Rows from block 4 of a small CTC audio transcriber, named by matrix and row number. Rows with one number belong to one neuron. Each number is 128 + 24 x the weight over its row's rms, rounded and kept within 0 to 255. All counts start at 0. Numbers have three digits each. After the name is the row's rms in percent of the matrix's.
After each neuron's rows are labels from the 100 clips, of 14848, where the neuron reaches its highest value: "responds to" is what is common among them. Only what is clearly more common there than usual is listed. The data: telephone keypad tones over noise or synthetic speech.
# fc1: MLP up (model.blocks.4.mlp.fc1.weight, 768x192), inputs 64-127
# fc2: MLP down (model.blocks.4.mlp.fc2.weight, 192x768, transposed), outputs 64-127

fc1.600 093:115126185170112135135107133109137126149093110165126089111116123109139152138162091116128146163131154125131125122127160116147125058110115124195124115113153121113112118113122114163072111137138143
fc2.600 107:154091133145129157097138107141078114117132125119141144127149129134108129051146115162129121112123139148130144130131100117128127123138135143123097099113127101095115156139097174138141120128133133
responds to: number of keys: 1

fc1.328 102:111124125156143037131120070107148092121121157114117105110094139108128173088119105086110152117129101155138114137146131093173122139131130149128156140169158096152114088138099141133094136098113133
fc2.328 096:159149102084125110149139146123181124127072138130132076167123120168128117152144142137121124140132100104185126142112151138101126136157120144125115125212127124141109129134128139121158216157113118
responds to: key "1"; speech

fc1.441 096:118149123120151118118132129110128115114183082101143121098173106127127151105153143130147121087111108116152146142115142111095163147139135184158109135125076144112121114111094155125153126107138126
fc2.441 088:161128152156119112110125163095129133136118107175153103139098091084141071152111131132123147123097141132125142154128165140099151143086128102127142155134127112197140147142157177146133140142113136
responds to: rumble; number of keys: 6

fc1.465 105:091147120113107098182135093107102120142144114114149135147151133101117141124092144101090112083108107138139109124143119112112140129160140195076145164123141136074137138098134140109125084137131134
fc2.465 102:147135126119120105073124142123140156100091190098137061131106118115126129143125110098097162134135173100123156129137148150084137111130134135127142105131081137230151089141124155116158153133075110
responds to: key "1"; number of keys: 9; last key: 1

fc1.683 110:150145124136160105139101132160079160078139147120163124124102141152102106158123134116139129124128135128127135115124124151126130115132135133099177138128138141147123128137158110123120124146095150
fc2.683 093:093093088166128096090133149161161100133108127125124102109159155128128147134141140122129122116092113165106103148116142136125115145123101087102124117090131077121130097128148140128130152094123131
responds to: speech; key "*"; last key: *

fc1.664 089:100128171142103185127139143146120137162113109099099126104142115120143142076100153125169132131106084103103207134088120083145148121126117127096146143118131126120121125158116123156157138131150139
fc2.664 099:126100134154095132100133103123132106107095127124128169113117143126100113102110115120128126105152142134111115132146127125150151103114120149141114125109122112135169134130109139229110084147172101
responds to: key "#"; key "*"; pink noise

fc1.693 092:128128137118120127169131148126142112143122130146086124106119075096124117152118103137128174136105143113128135134118124145123149105116141135166168131129109109096146132153115128118126128104107067
fc2.693 087:175110113156169133114110116131151151094125158127167151108136123109161144136155155159114122118108159092137101150128133125139100124116180110109071084156150053138130126111161125119132115115122220
responds to: key "B"; speech; key "9"; reverberation

fc1.747 101:139090131138115162160174092094170110143138135132127182150150123145126132159119108096153144150092138129110164107132138090176128134166063114157100117111162136135105141162166132137110151148146170
fc2.747 114:142142136167110118090129114154131166113098108133162146128106166174102161112133065143091122122122148126140113126186144102149118123121110117115109158103113140132127128131128126117122128097120112
responds to: number of keys: 1; rumble

fc1.472 098:096178138119132125110143104216110114162088187145173127128097128123174112120123137132098105147133124120098145091069144097121117116142128118123116130103187140131186132107098166106115088170098147
fc2.472 103:133152118131139137171082148125149124147128143113129100110158122122064168083108123121074139105107140121132149178118124134159141090117117096093097103165126105135117100165131127099142140114064122
responds to: key "2"; number of keys: 2

fc1.504 097:113107155114094150135122104127079135148129163120135101182152139125123155073142127134097124093129051122105115098128127116131148115105116137191129132129112146142129125104138125104119109139136110
fc2.504 100:110126124144095102126166126110137114134122129127080075092128126127145099167134175136143099117094126125121056101127119184091131126140126128112081098116108058141129137125158132111099153104108160
responds to: speech; reverberation; key "4"

fc1.92 105:153139149148137124137118108121134128122113146175116135150172107138111105101097166085134145104127128129088124117097128111135144149145115158103117146080075141118120127119127113149127131172170113
fc2.92 114:135112097128134086082111165113154156072074116153144093087110126131135084169122130099114119114122136105098173113129127138103144141116116137094126146185169125143137119132090126132140129073065126
responds to: key "1"; number of keys: 9; number of keys: 7

fc1.294 100:100184126117149147138127141140136154190115090108096108163138172100140127141116147110160129183137126174165136110133164117130124121119141127142130139125122137154098119084135130134150135119106177
fc2.294 100:149128107121131059077126139103091113075153167122111083136133110134101145117131088132142158116128151118089083128125131129124098103135132118131109129129119097196134128139137137111133144131125147
responds to: key "2"; key "A"; number of keys: 9

fc1.387 095:127165117102112119113150141116127145086120144101134127093113131182147127094112202121144134108129118115168118129138131129122091141112126099152125120102076128145191108138141108082158123105120098
fc2.387 108:139093129152137172128147098168137137124130137098134128183159130155101140171134152177124108134160127148102117104114124150125135162074145166133125145165106139109130130126123140099142135098126138
responds to: quiet level; number of keys: 7

fc1.305 100:116126149109090125126121074127164092122129139128135108162090166077112153171108136113130127129131148163126097196098097130122093111122111080140057168142085143088124129114148111125126156127103122
fc2.305 089:135135129120107097129092140103107133101147123111128183130081065120168087136121134125125102123090125110169122112128129147143129114129154113080133108115124091101149129155136118113107122124121123
responds to: reverberation; key "4"; key "2"; key "7"

fc1.609 105:124135128157134115130149114142118090153129138108120185145110159124149160128177098127144109150122122135077161165112145121119134155129108160131130146168117124147102110096115119149159130104145128
fc2.609 098:160125089100105139144102116125107107085154101136135124145129107160156103170111143144135109142120147099124097056082115161109168093131137123128105077117148125134147125121149100104134085113121133
responds to: number of keys: 9; key "9"; pink noise

fc1.714 101:118171129115090067111125127110161107104139121119171117134122133118106160152113139142105129134118164148161130168132130101143100123134153123075126135153118133089161157121164168124146127153131106
fc2.714 101:132098117148117105078110128128115172133154141162099170114112092131140121135129127143115153143165120129125108133099122185111125121128142147063124103133133085129116097126109124103112148180134147
responds to: key "*"; last key: *; pink noise; number of keys: 9

fc1.497 081:152100122113163125156124165125164125090161097137134106139139114130121107135081139100129112114111117127137103128129079161118121108110140107136099160156148162045117119140143136118084144119128092
fc2.497 108:117135132111157126153099150096129146138133139140115145052122114144153117153123112150132146100148098123122171094097110112123069134138129111150094106140124106139122141091125079126120121055124157
responds to: key "B"; reverberation; number of keys: 9; number of keys: 8

fc1.444 116:120119175171165134164156144145145137168125088106126127108150096107129144051112130129118147074097129111116166146122146112100156118131113125138083180109092114116146102143135118071121110152125169
fc2.444 116:116152144141139143131141127116203116183132133136159114133136125120126089137112160139127117148155085154130087088139129126108176148115130136086137146111114113139142148120158146100155132117159162
responds to: rumble

fc1.571 109:135144129153143133138094145123154127116132085143111108130140173120103084155117130077141113101118111121106120156094081129160134142158119094098124131125083124123107123138075150133132128133134064
fc2.571 106:130163080077108115097134106099065164070113137138170160100115111148129116158141152124122127134134125158129151140156127123117099117143101130114098098187160154109152134125170129151107094107127126
responds to: rumble; number of keys: 5

fc1.455 118:079169113131103121106131127124115157102130128138100124120142124126127086109123129107154085118141102105124090136134140160145095132090116111167168121117119127124103147180125122178115126121115129
fc2.455 099:162085109166119154129118081122102150117115120140095123203127062108109122165145131123120075127049135138096091136109123123143161136152126142100123124130141103120114137127195129073146116100137152
responds to: speech; number of keys: 1; number of keys: 2

fc1.297 099:125098147106135116153155137134128134135138149115212088116135148135117148178125143149104120140109130109168120143125109157133163118118104181135087113103100133128077135117102105131107146128150127
fc2.297 104:091150131143112117136110137133121036110144120118129158163109114128113125111128123135155116116139132207102102097125131106125148118125156123171169128185125119116138127144158124153134130087148111
responds to: key "#"; pink noise; number of keys: 9; number of keys: 8

fc1.546 096:107174150119117104137103130089123129172128131139166114149132090128127145130117133113111133069111125130117160140101147134106154145098123158121116173141097134146161125129108167109164107105101095
fc2.546 094:148131146164119139116124145131193125104061099134151061127086114094121065157124114098130154115090158118125143169160112132129155127111127143101137126116108122146135134136157137129151141115099138
responds to: rumble; number of keys: 8

fc1.416 105:147136132115141106168125126116152116124141090131099120095097129149127146121131130114180115163145153118115107111109125127112128114106109151114137114118127160178151109125168150132178095117131153
fc2.416 101:127092148157132156144095116132111106145114160137114170113142181117131186108164146116156117128125102134126126133129126111159134086138128093126135136149123105108112147105137114103123133147138118
responds to: key "D"; number of keys: 9

fc1.245 085:132133113114143151129138125141204132124159122123132135109118112104129145130106127132119131135126104085161128163134126144136132057076142128129143152154144113143132060112112143131115124151115158
fc2.245 088:130115105122140140128119118108122130161112128126110141159117116146135131152109097155138104096183108109145127073126144114113111129108140133120113073169133162136149129117118103133128151099128102
responds to: number of keys: 9; key "8"

fc1.594 102:136182140109087139123113145109111140128122131124096145140131148122129134150123097129108109106105167075184147163157125142136109191127102166138150125159115094119126078157126090108075127167129145
fc2.594 098:104132107125105126120118110131092106122156108119147142130112104098117096121122114113174161147106122149131096124155147114120135143145140173161146083130131155139163157127135147130139125137136120
responds to: key "D"; speech; number of keys: 9

fc1.475 121:095152127096122107190154112140118130127145114150149094132126141097136143105107197107126145099129135131123114142117148123128125132170155128087127125102121122072134204137145094127189114116108102
fc2.475 108:166116097164105095114112110109127178126135138142139115132106120152139046130126091116142130142135146158111107147151112157091146156103131169102142128103095133155136101094106111139123121087111138
responds to: number of keys: 3

fc1.723 098:111152183125118106119110133130127158141088129106127144118151130138139160093093133169142130153146102122127199142134131098155166134109141162179118126104142088083116109129129154135108157097109150
fc2.723 113:123126152139155129130168121112125110108146121069191156112128121172091146090126131149128104139160148121129135126135123113149155128127139149156082111100143132111106143167128134174110115129185090
responds to: key "#"; number of keys: 8; clipping

fc1.111 099:129132148114129092124109083188128141152124116105107140149125125141159140130160142133135097064120159086170177150100127127116128144168159162153131101151084136157134133133131094122135112125112101
fc2.111 097:114084144159148113130125181122125151125137098166177090121120148123134073170137113124137180148117114151108122122101105134139120097128145144112132123146130136120160119117132151134141129107148093
responds to: key "*"; number of keys: 9

fc1.476 091:101146147176129098143110092056120115130127116163132125123135127168135138090119115099151148117180133127159117166141115131088138104127094097107135141084103147145148146136139140134144130102127112
fc2.476 089:150084118126099184115101124119136130129159171135129135120150110159119176168121134131138120190133140124137131068134125115123137134138147187104134068147105085140130179119113123130139127111128139
responds to: key "#"; white noise; number of keys: 6

fc1.623 097:116154085122134137087132097111150100128115123105123128148090124125091192139122132110126141142102144113120138114128131118127095140083158210155112151113126173133138128101142129101133140141155156
fc2.623 097:164128139101099096114079134073095135130120124092126137107056102142104116143133130134172107099135098116121068102090124131108130147134128074125128079116095122174133114140146124069192148160136120
responds to: key "8"; key "B"; number of keys: 9; number of keys: 8

fc1.676 107:116126088119100145106122148122167091107129122126123113124119122126134115131149113153123135148134137120126101125117123099128127119047120117144105114133147138083096137127105099146149119121075128
fc2.676 094:147150154137128129121097067068100140163104074126151179121082114130082131120131131133135122096098086116114131118129173122131156130127142101135128085115116170189118141164119087115098127175198129
responds to: rumble; pink noise; number of keys: 3; number of keys: 2

fc1.576 101:116147135122131133099088121097146125103106105125124130153122129090105159151134198114103130137110124167128138186091116134126112131112113112155084134114121122089121144111141113113116138125154109
fc2.576 095:153149124108115133151130122142109158118145165127143143116126108172170097120155135138111121146107132129117086121114087128142108117125151133081130106131130086131147124148156164091156143130124169
responds to: reverberation; key "3"; key "4"; number of keys: 9

fc1.385 103:086155151129150136122138171112103124123116096097069144187117139122129087110130113122100152172103150132134166109133139136120136131127134136129099122154120151126122110092128137164132135093123124
fc2.385 095:172121124095129090192146091141126143108102168130107098099112072116144152123107113126146167078127157099156091116154131125124127085142104124128122111093143153194144132142146130111171116144122114
responds to: key "3"; number of keys: 9; key "D"; key "2"

fc1.620 091:120143130164160141122169180114139134111103147090152109165127127120085143143134128142133093148113117127140109113106122174115135089105119123129140083113124111107167135188125154154123157137156120
fc2.620 114:128119119141137159124135151174141113127125081127123129118153138129130113138130119130119121102149120141067166118132146097114110100121118133144120143131126123095095096145119130183114106101103165
responds to: key "2"; number of keys: 8; number of keys: 7

fc1.534 091:194127102126141126132136117147140135105113118093137139128128093125113145124112140092099174087160086112128172157148119088156112181121115066156127132140135172092115107116126137128128137113105157
fc2.534 107:119128152118110101129102126115136103093109138097103117122137148133112117110114095144123133141127128105064120117122153077116155141153132149129149115105128169132107157128150129128131158094130138
responds to: key "1"; key "2"; mains hum; first key: 2

fc1.681 093:113138127081094136139165121133167107135146178149137161124130165099157137130141125136162113101125125175097154117116156135142127139137145167094146130116152168104077149102138121155117108153162154
fc2.681 087:126122112139120072155116115096115117131116140110123099128132129175120127147111118120120132124131144110118089087125167091112127132163164125149144137103131117181154120141144156080116192138116129
responds to: key "1"; pink noise; last key: 1

fc1.535 103:141145153138123124095143166128163157144098099134120136114133126097136123138099145128123115123124121125152195162120130133153142132092117142175101146123119115079088109132123150124104158112125130
fc2.535 093:125122141115126158141170097144116119104137142072181185113120078147132105116094141129171123137171115133098119121132120122128181137159125148134111098137181145155132162151164170133102108123161125
responds to: key "#"; speech; number of keys: 9

fc1.160 097:162131078137108127132129098107152128129110127121081107110159121122129152126179121096121108166135124107112120150143106125179127120116123104137154174165104115102189117154072120167104120085132135
fc2.160 080:132096086153106153128110133113140106103154126148201129123128068117134060172095145121159143147119159149132092106124130140113132158132138134124122098126133093133119128160141138128192142134134137
responds to: white noise; number of keys: 1; number of keys: 2

fc1.547 094:102161125122121165129126178126146115153104126079093130137120144163145129148100147115143133162131147132116129110135134118133111138124097092140100104118179080135147155098128129157140089153156152
fc2.547 105:162105123125137128185135135102149146124131166155127041129150132110122164106135115173095121116108167106152127153121104128153113128162132118116100128077151132135127106108125119123138139178114169
responds to: reverberation; key "3"; last key: 3; number of keys: 9

fc1.56 086:125121127138110154139150166115144150154178129089112138114174168137123113137144139108121154086122152093110145134068117115136143168128102131107157155138111140131127118150123119136130147117113091
fc2.56 102:160140075122111116089133100090086183136079124167129137125081120137123096164132125119084157108137124138131173140144135133126138136136137123137147128126161167123157120119094127131114113125071134
responds to: rumble

fc1.264 094:108133119114113101124118121127153123146094108138115139085127123121123134138167115086151068129117114130139129088129153156163144115135130095181136091141178126107141144125114117174096108105129150
fc2.264 094:118105116160125129117157069156105124126090130178137145110143142125193137124165146143105123129127162164125129121158165124129106116120144118085127175130150084111102069124154137124102135144116134
responds to: speech; number of keys: 1; number of keys: 2

fc1.131 105:142130125142134103090190125109113133113124131135131114119174099118075138100107131093136191153126129109156133143126164107114102140089134146129127108167126138153160122117132142131124123163117116
fc2.131 104:142118136105119182120139117130137118105131127130072162085124116117128175113159131125129147090143070128138132122139135129118103127177140118127108103143125118122128140131172109128128127137164146
responds to: key "D"; number of keys: 9; key "#"; key "0"

fc1.103 076:178128097116162140157154088114145096126105127122132152137145129127112136150114124065120108113128091126135178146135051136183104148150087117122088149114124138113104115116164142137122126134114111
fc2.103 089:113158127125136103128054122101126137069130138118116135128133126158110119132132100125136149127127144130081127108128136088116136171122142155107133137124129136127103158103149098129144120089121144
responds to: key "3"; key "6"; first key: 3; first key: 6

fc1.526 098:168136116159139138122130159098117111085130134143131091145136112156127129151142124140141087141169118133141111105123085160151146129108113100100144139100116107134108119149117140125147171136085145
fc2.526 089:110099095130110183134158126130139149127153140120138129103160149130146102124094134170134139107141124181111120129146145158084126092137147095119159094118107120100191121140142111173126131131130146
responds to: key "B"

fc1.624 095:128139123146148153155150085106115130122127135095124091123136120114114125117088125117120127137153076117105136153096145154117076078097130148137140113126098135110119143152172117191153137119136150
fc2.624 112:132147119129103143179097126136150115101144117135111110097140146119124138128133108137128105128115127160101118097154139097122149129139137161124125154115137070116080096125122146124112117076125125
responds to: white noise; number of keys: 7

fc1.165 092:129079141106136140093132154118163113105137121146151135102164126117114129143138142141122138081140128105139084151140104136129130181134134138116106152128125127072139112153100152104157123114116124
fc2.165 098:121094108113149101135082150103120186144133170117149139092132116137147116142131148137103112140150114102137135129134136134129079142185126043149106115149101129149099120116158094133117134101138131
responds to: quiet level; key "1"; number of keys: 9

fc1.46 134:101159131091117102188102097093074141118121134147118096116145125117120130117102153140126125135156111142169119143109127154111135133209105099080131122083109127087142162167153107155170103116117118
fc2.46 109:147115089160123129141117088102139152078103128112083168095070098139147120134142114122153117135123138127083076127120126124088126139127132141145135109102111110139127133059121102134164133125129153
responds to: mains hum; number of keys: 3; number of keys: 2

fc1.674 101:118131132178168138162119146136159143148105110119119145090140128116133138066135122080100135107113130104141138121113166084088153084148140128155113155126132127108111108125120102122116113126119164
fc2.674 114:125161183131127128126143136093212128195133129137184123135127139117116086117099139130149128116152099141156106106143132134128148136129177129072129154106109098126139167130128164127151132138152134
responds to: rumble; thin (high-pass); muffled (low-pass)

fc1.376 091:128109125156119146139147150124137140185118134123128127129148175110159138128182129123105093149115102145148120132125116129057161106144103142119148132114150155161141125126110077096081128084088083
fc2.376 091:110131120129131121141124131191127138096131127133127128160109091161113113135130142112146155144143130147140090124120103139148121132167115151117088108131092071149132108122124231133125142122155161
responds to: number of keys: 1; reverberation

fc1.42 087:126136027120140138098194156128097075095133116110121099137132125107092142150122116141097128136150130101121123151138127090136122129078133129141134127122133139132098136149115092096130129121123144
fc2.42 089:170137151084087130127108118163140122096088117140097180124110103116086115082138127106122118116097130124112135130145138100098181119133136137105183103126094109137117151105151204101133148117134139
responds to: key "B"; key "6"; first key: 6; number of keys: 8

fc1.319 087:114145148138111097141130137141103130167126094151109158175107101125096081151103120096109155125097147129125145120151125113147113176086118128134153115128119130112096109116141112075157123106074127
fc2.319 085:103107119160078167127088116144132127074171137101157128103095144118120109119138140136122118126085153127145097149077104157124128088131133111133181108130145128148147141159128099183138116141173115
responds to: key "D"; key "C"; key "#"; last key: D

fc1.271 088:124152119131124105188159137113074132107137160098117129148143121122103158114110123131129173113127136152143116117099085165125118134106182130140150149118159119096130097137145077153130124135107114
fc2.271 093:129119152137134153147082137138158095111138128130176094147077123120162121130149164144137117127110138136089126144132130147141127074120120136075059073111127128154124158126131114152117137105102122
responds to: reverberation; key "A"; number of keys: 9

fc1.539 095:138196140141130104147134144117116111152102105124128136131124125089122132125119127092132098106104142126158145164092175104112173110071168152145127138124080178122119123128113117098109084085128127
fc2.539 083:139106155130108145154114141131138140102115147147140126145125066086131066123102141150151149108130123121095086129120138153117155152109129130107147099111119077150133161128160156131158166164122155
responds to: number of keys: 9; key "D"; key "5"

fc1.137 098:122149019143156167132157109101108093116130098116127111183150128107124131125134159144097093129144107067083126124122120118135113112105131167166112134152151121115140143115162101120152160147132148
fc2.137 099:156146136129138106130135135127110150144138109147132118127107123144136154159143114132155123119108110143135168099160158114154154155092132122064159125110088116110143117114084157113104104112150176
responds to: key "8"; key "9"; key "1"; number of keys: 9

fc1.521 102:141139176132115143126145138060093108151106093084130117156137174101096130113140138091148146131113140164120074127135125159126151153102160138094108126152129146134044132094132124127109135136089096
fc2.521 103:106160125124130137098135075158140130132121105119130167151137113158126089154145133120123112141120152133165116107144153122113135106125126156132134127128126157144152154135118131126143175143125137
responds to: key "7"; rumble; number of keys: 7

fc1.722 087:144156142093126107140099151126123173118135065135102112155157116138098102141138118106135135133153140135185124142133136137090138126123149141133131114201136106115107137129121104111075111115137148
fc2.722 096:138135137151150128099126138126146079144139113145144133137111185127084141103104065091129117122100130146107162133069146165121131103106125120131149118111129129132117142144150153148122137103104121
responds to: key "7"; last key: 7

fc1.38 162:113162138120130121168117099128098148122122138160117132122130114070119113135106136154128119130153129136143129140135122157117116144171110114095120115066110131094132152155149094139133102123137125
fc2.38 127:140129069157123124131098080114139144092113100099104152114074085142138137137131102134164132113104137122131099116117125125095115118144134129158139090071097124142126123088125115127147106125135145
responds to: mains hum; number of keys: 2; number of keys: 1

fc1.84 100:161110157141154156131131152154172129103116130109120098102181100107126152116115138121105139074185098120098121152128103147156083100151118109165123171105118132054153096135106143080128127085099125
fc2.84 106:108130124133129101125101107060151117148127122120130127127136134147145126138063106149140130120136115116137095071122124137127127139159141094123144113124134138173149130137123132087128157096150113
responds to: key "D"; number of keys: 7; number of keys: 9

fc1.570 079:091117151144154119131139136105138156165116143122147110155147124134100139129132127140178130156133132146140125122113130144133125100137143148142140077101142137106104140158144122129115165128116096
fc2.570 113:146134105151145118100137141159149124113129095105124125118143119137139122129124111110123102113149120131073135122117126090118128125095136108137111128128101162122117088128133112154139135099125157
responds to: key "1"; mains hum; last key: 1

fc1.540 107:146170134128107124173152133134084139123162111132131137137137141130115107136183104112124154097154137133097126116103155122079129132122117131084155126139160068080141180164147107118123122125114139
fc2.540 112:146101127192117149123103110131147134127133086120106158129144178163122141135107088132126136115097132123096133122114128160127146113102144152135133099135132145141128134133155146138097136109101128
responds to: key "7"; last key: 7; rumble

fc1.548 108:107164205116099137154134110124192124203121126143097146141094109127088124177132122127108126130120144139121154126160122115124106148094120097139159118115130166109135130118105125104118130092125106
fc2.548 087:143094097119131144096088132109116123081160123187181129094093104115166099110130194129140142165124117103140108140115111144150117135161129141117116082140129107155155122158115110100160135162130128
responds to: number of keys: 3

fc1.622 104:100167119106104186129111125129131129120099130124108139149123126082090175124105108127210127142105138059097153150095120120161103125140126142139128089162103132133133119111129135157138125147137106
fc2.622 103:083106126116128135131129089128104123056129191135091159141132139106137165077092136134170150126155127093143094064145138115111138139124150145100103131154155141186157120129127112139129112131181087
responds to: number of keys: 9; key "7"; key "*"; key "C"

fc1.700 101:082134145118100094144111140103089108107130151091123177153144106122148124120124119130146197127142138138140115101118095119110136128138098111153109121132139124150176130120110116148113095129142122
fc2.700 110:133122128129138121196146132163122118102111165122142080107122150092129153107134126127106087121106152098128122152137045120138098124128111122149130127066121141140133070130100141159155131127131125
responds to: key "B"; number of keys: 9

fc1.493 096:125143110133126182130127132138087140177084092093081125131150154119164155083100129125147136159111115099113189136121123099126109108094139132117136104112143142097122134132119130158143114090118167
fc2.493 105:122112131140150160141127128095170116106153159131159125142128094127118181078131110172163103177187136126102134137158149152134142105135144150134104116113141109158125136122101119185112114126134119
responds to: key "3"; reverberation; white noise; number of keys: 9

fc1.187 099:120137128129121126153141161099145118132128130142107159143165096082153113122130117098178164132158147100141156180128155144153147152117115145121142135093140182133109111129122092162165173173138108
fc2.187 099:119142114111161111152129127111137144118138140101155092149104129131164119121088069129142152133138157127138125112103090072092096173130130135130127123129132156147176107121152133143148115110127122
responds to: number of keys: 9; number of keys: 8

fc1.566 110:129138176082070125128134129143175126127112069132127110105123135119100127127113106121140121117123120135182132129135029104121129076162152107153152115120129154086175152131111147122143129151146155
fc2.566 106:116127087154121111077119089104111135137097103137129179134137118112121170114139120088147114133164138111097117102098132116158188136123142122108113132181131095118095131134143144133116084156168087
responds to: key "#"

fc1.180 091:154102128097111135124123161091100179135161165121161135193121149125163145113121134119124126100130122088132127108132134110077162127123095107167154117152091157157127128094153153124127131160076094
fc2.180 088:110126125139145075136129128156092118122119109141109054109139152151117120146169120125106133093113115138089058123114087174121119103121129135107113127136130071141160146121139143121108171104082144
responds to: key "1"; number of keys: 9

fc1.194 105:129144121143112118110123118128130118086123084115130120130123157087096145128109125143130135132133164185109129149125123132165094141138130149099127150147056165143105103094141117165117126099153165
fc2.194 108:112130134131134065109121112095129152068070157101098116123164076136121130101154154111151129153117106134128060116113129129115129102172115135085100098124134125134142112143154074077151118154118129
responds to: number of keys: 9; key "4"

fc1.577 096:143105167182083102112112148151114070166125130122132129197179178080067127128118087132146163178112090143115123167115140134127144144140131152109124103129109115146049129129116106123085123130116163
fc2.577 106:126142119119154145102173092154136131104126173117131146121144123163134098125186111109119065128099145141139080144127101131146139156126100138085111133157119122107134134127146139088142170092099176
responds to: quiet level; muffled (low-pass); pink noise; number of keys: 1

fc1.329 089:145112149148135096117132218122085133150136151143124167145159180050114137098150136113098132166126130146108102156112086123103162114146126125136105097107168113127109084192109121131080105119103111
fc2.329 101:124081126127127142148115134172132137095130128124112114116132092113111127150158087117143176154121096128134107131115135092176154131134119152098111095175103114127111087126099181125090148088129150
responds to: quiet level; reverberation

fc1.230 106:141164128123169146138128119116112181140132131115052120115138127112136153119117115124141148122143081133137092147138123111131097141087154105145149110131130117152103117127140124125137144116065127
fc2.230 114:127151121124108147107123155117122131121141125154119133117108122069120137131153092124134126103109124144104127141099086124127103136116132128156113123092118123123129101174123131123134131130146122
responds to: key "2"; key "*"; number of keys: 8

fc1.572 098:155100137134163139139099210140103117163159187123122122096150171154108137122109101124118136128131139136150128135133085139106135123122104101130136107108156108127104139139103124120125066096091095
fc2.572 107:094127171123162134136107159152110126112127153085113124172129087107135148120126121126151098167164132136164138145145135114139141126147111155150136167154094149113148093107132155113135143123166129
responds to: number of keys: 1

fc1.166 093:141107138148149095180124099115103108172141113107129123120127138147068142163110101127141161128128135117163115121105139125169084123096155090143126148109162138082109113118141080162130096161127122
fc2.166 085:139135125155077124101132124152139122086139097151137121126113144177163121123154118192109143145148154126093111160133122097146162168116076139087137105119121140140160182089118126149120116121177126
responds to: key "D"; reverberation

fc1.404 105:159139125148132199129074122143136084131087121111091165130077163127140158130137103143085066141140131113085134089100127101147096117125144153121159103107153101102117114148142120141112128089117138
fc2.404 090:136119064154123160153128101115169148121144097095146138155181085132098077160135125169180146141113147100127086111128158137125155124136127129096127143135126129151130149120138091095116159118132122
responds to: number of keys: 1; number of keys: 2; pink noise; first key: A

fc1.348 105:151110031128111125127140109134152125110095124121134111130106132129103135137128139161122136103133085092125127140135097112175099140078126100132122151130139087133143142138132104138133129105083130
fc2.348 096:121138128136081119120124087125152118129140112089143146123109109131143140128153127123152095138110109128121190140159126094119150158123153094117138131106072118102104143126092109080137116137169200
responds to: key "3"; pink noise

fc1.184 099:153101126099145137106129123138143113128116122078145115110127084159128197133119145136131132110123117117155148117117099094160138159085113107134155123113133132150128082111129166136127117158106164
fc2.184 091:108145155123073113109123156156073119122120123167108127113092130159156118136187081184127141128127073111077132108099117112116109120126101124164125132137095128142128151167140116140163150096163104
responds to: key "7"; first key: 7; number of keys: 5

fc1.369 093:113134156128128144119120153140109138139124181105137125139148183086141119123166118134140105117133152166102108119133159130109112124145107139125140131126105118192108135112125130138131138133143138
fc2.369 109:088169122115114106135108127133123129137085120123056077135144129160130141138075117126118153099137121088126158112124120129082136138141161134196128144108137136143138132121148153127131132120095122
responds to: key "7"; reverberation; white noise; pink noise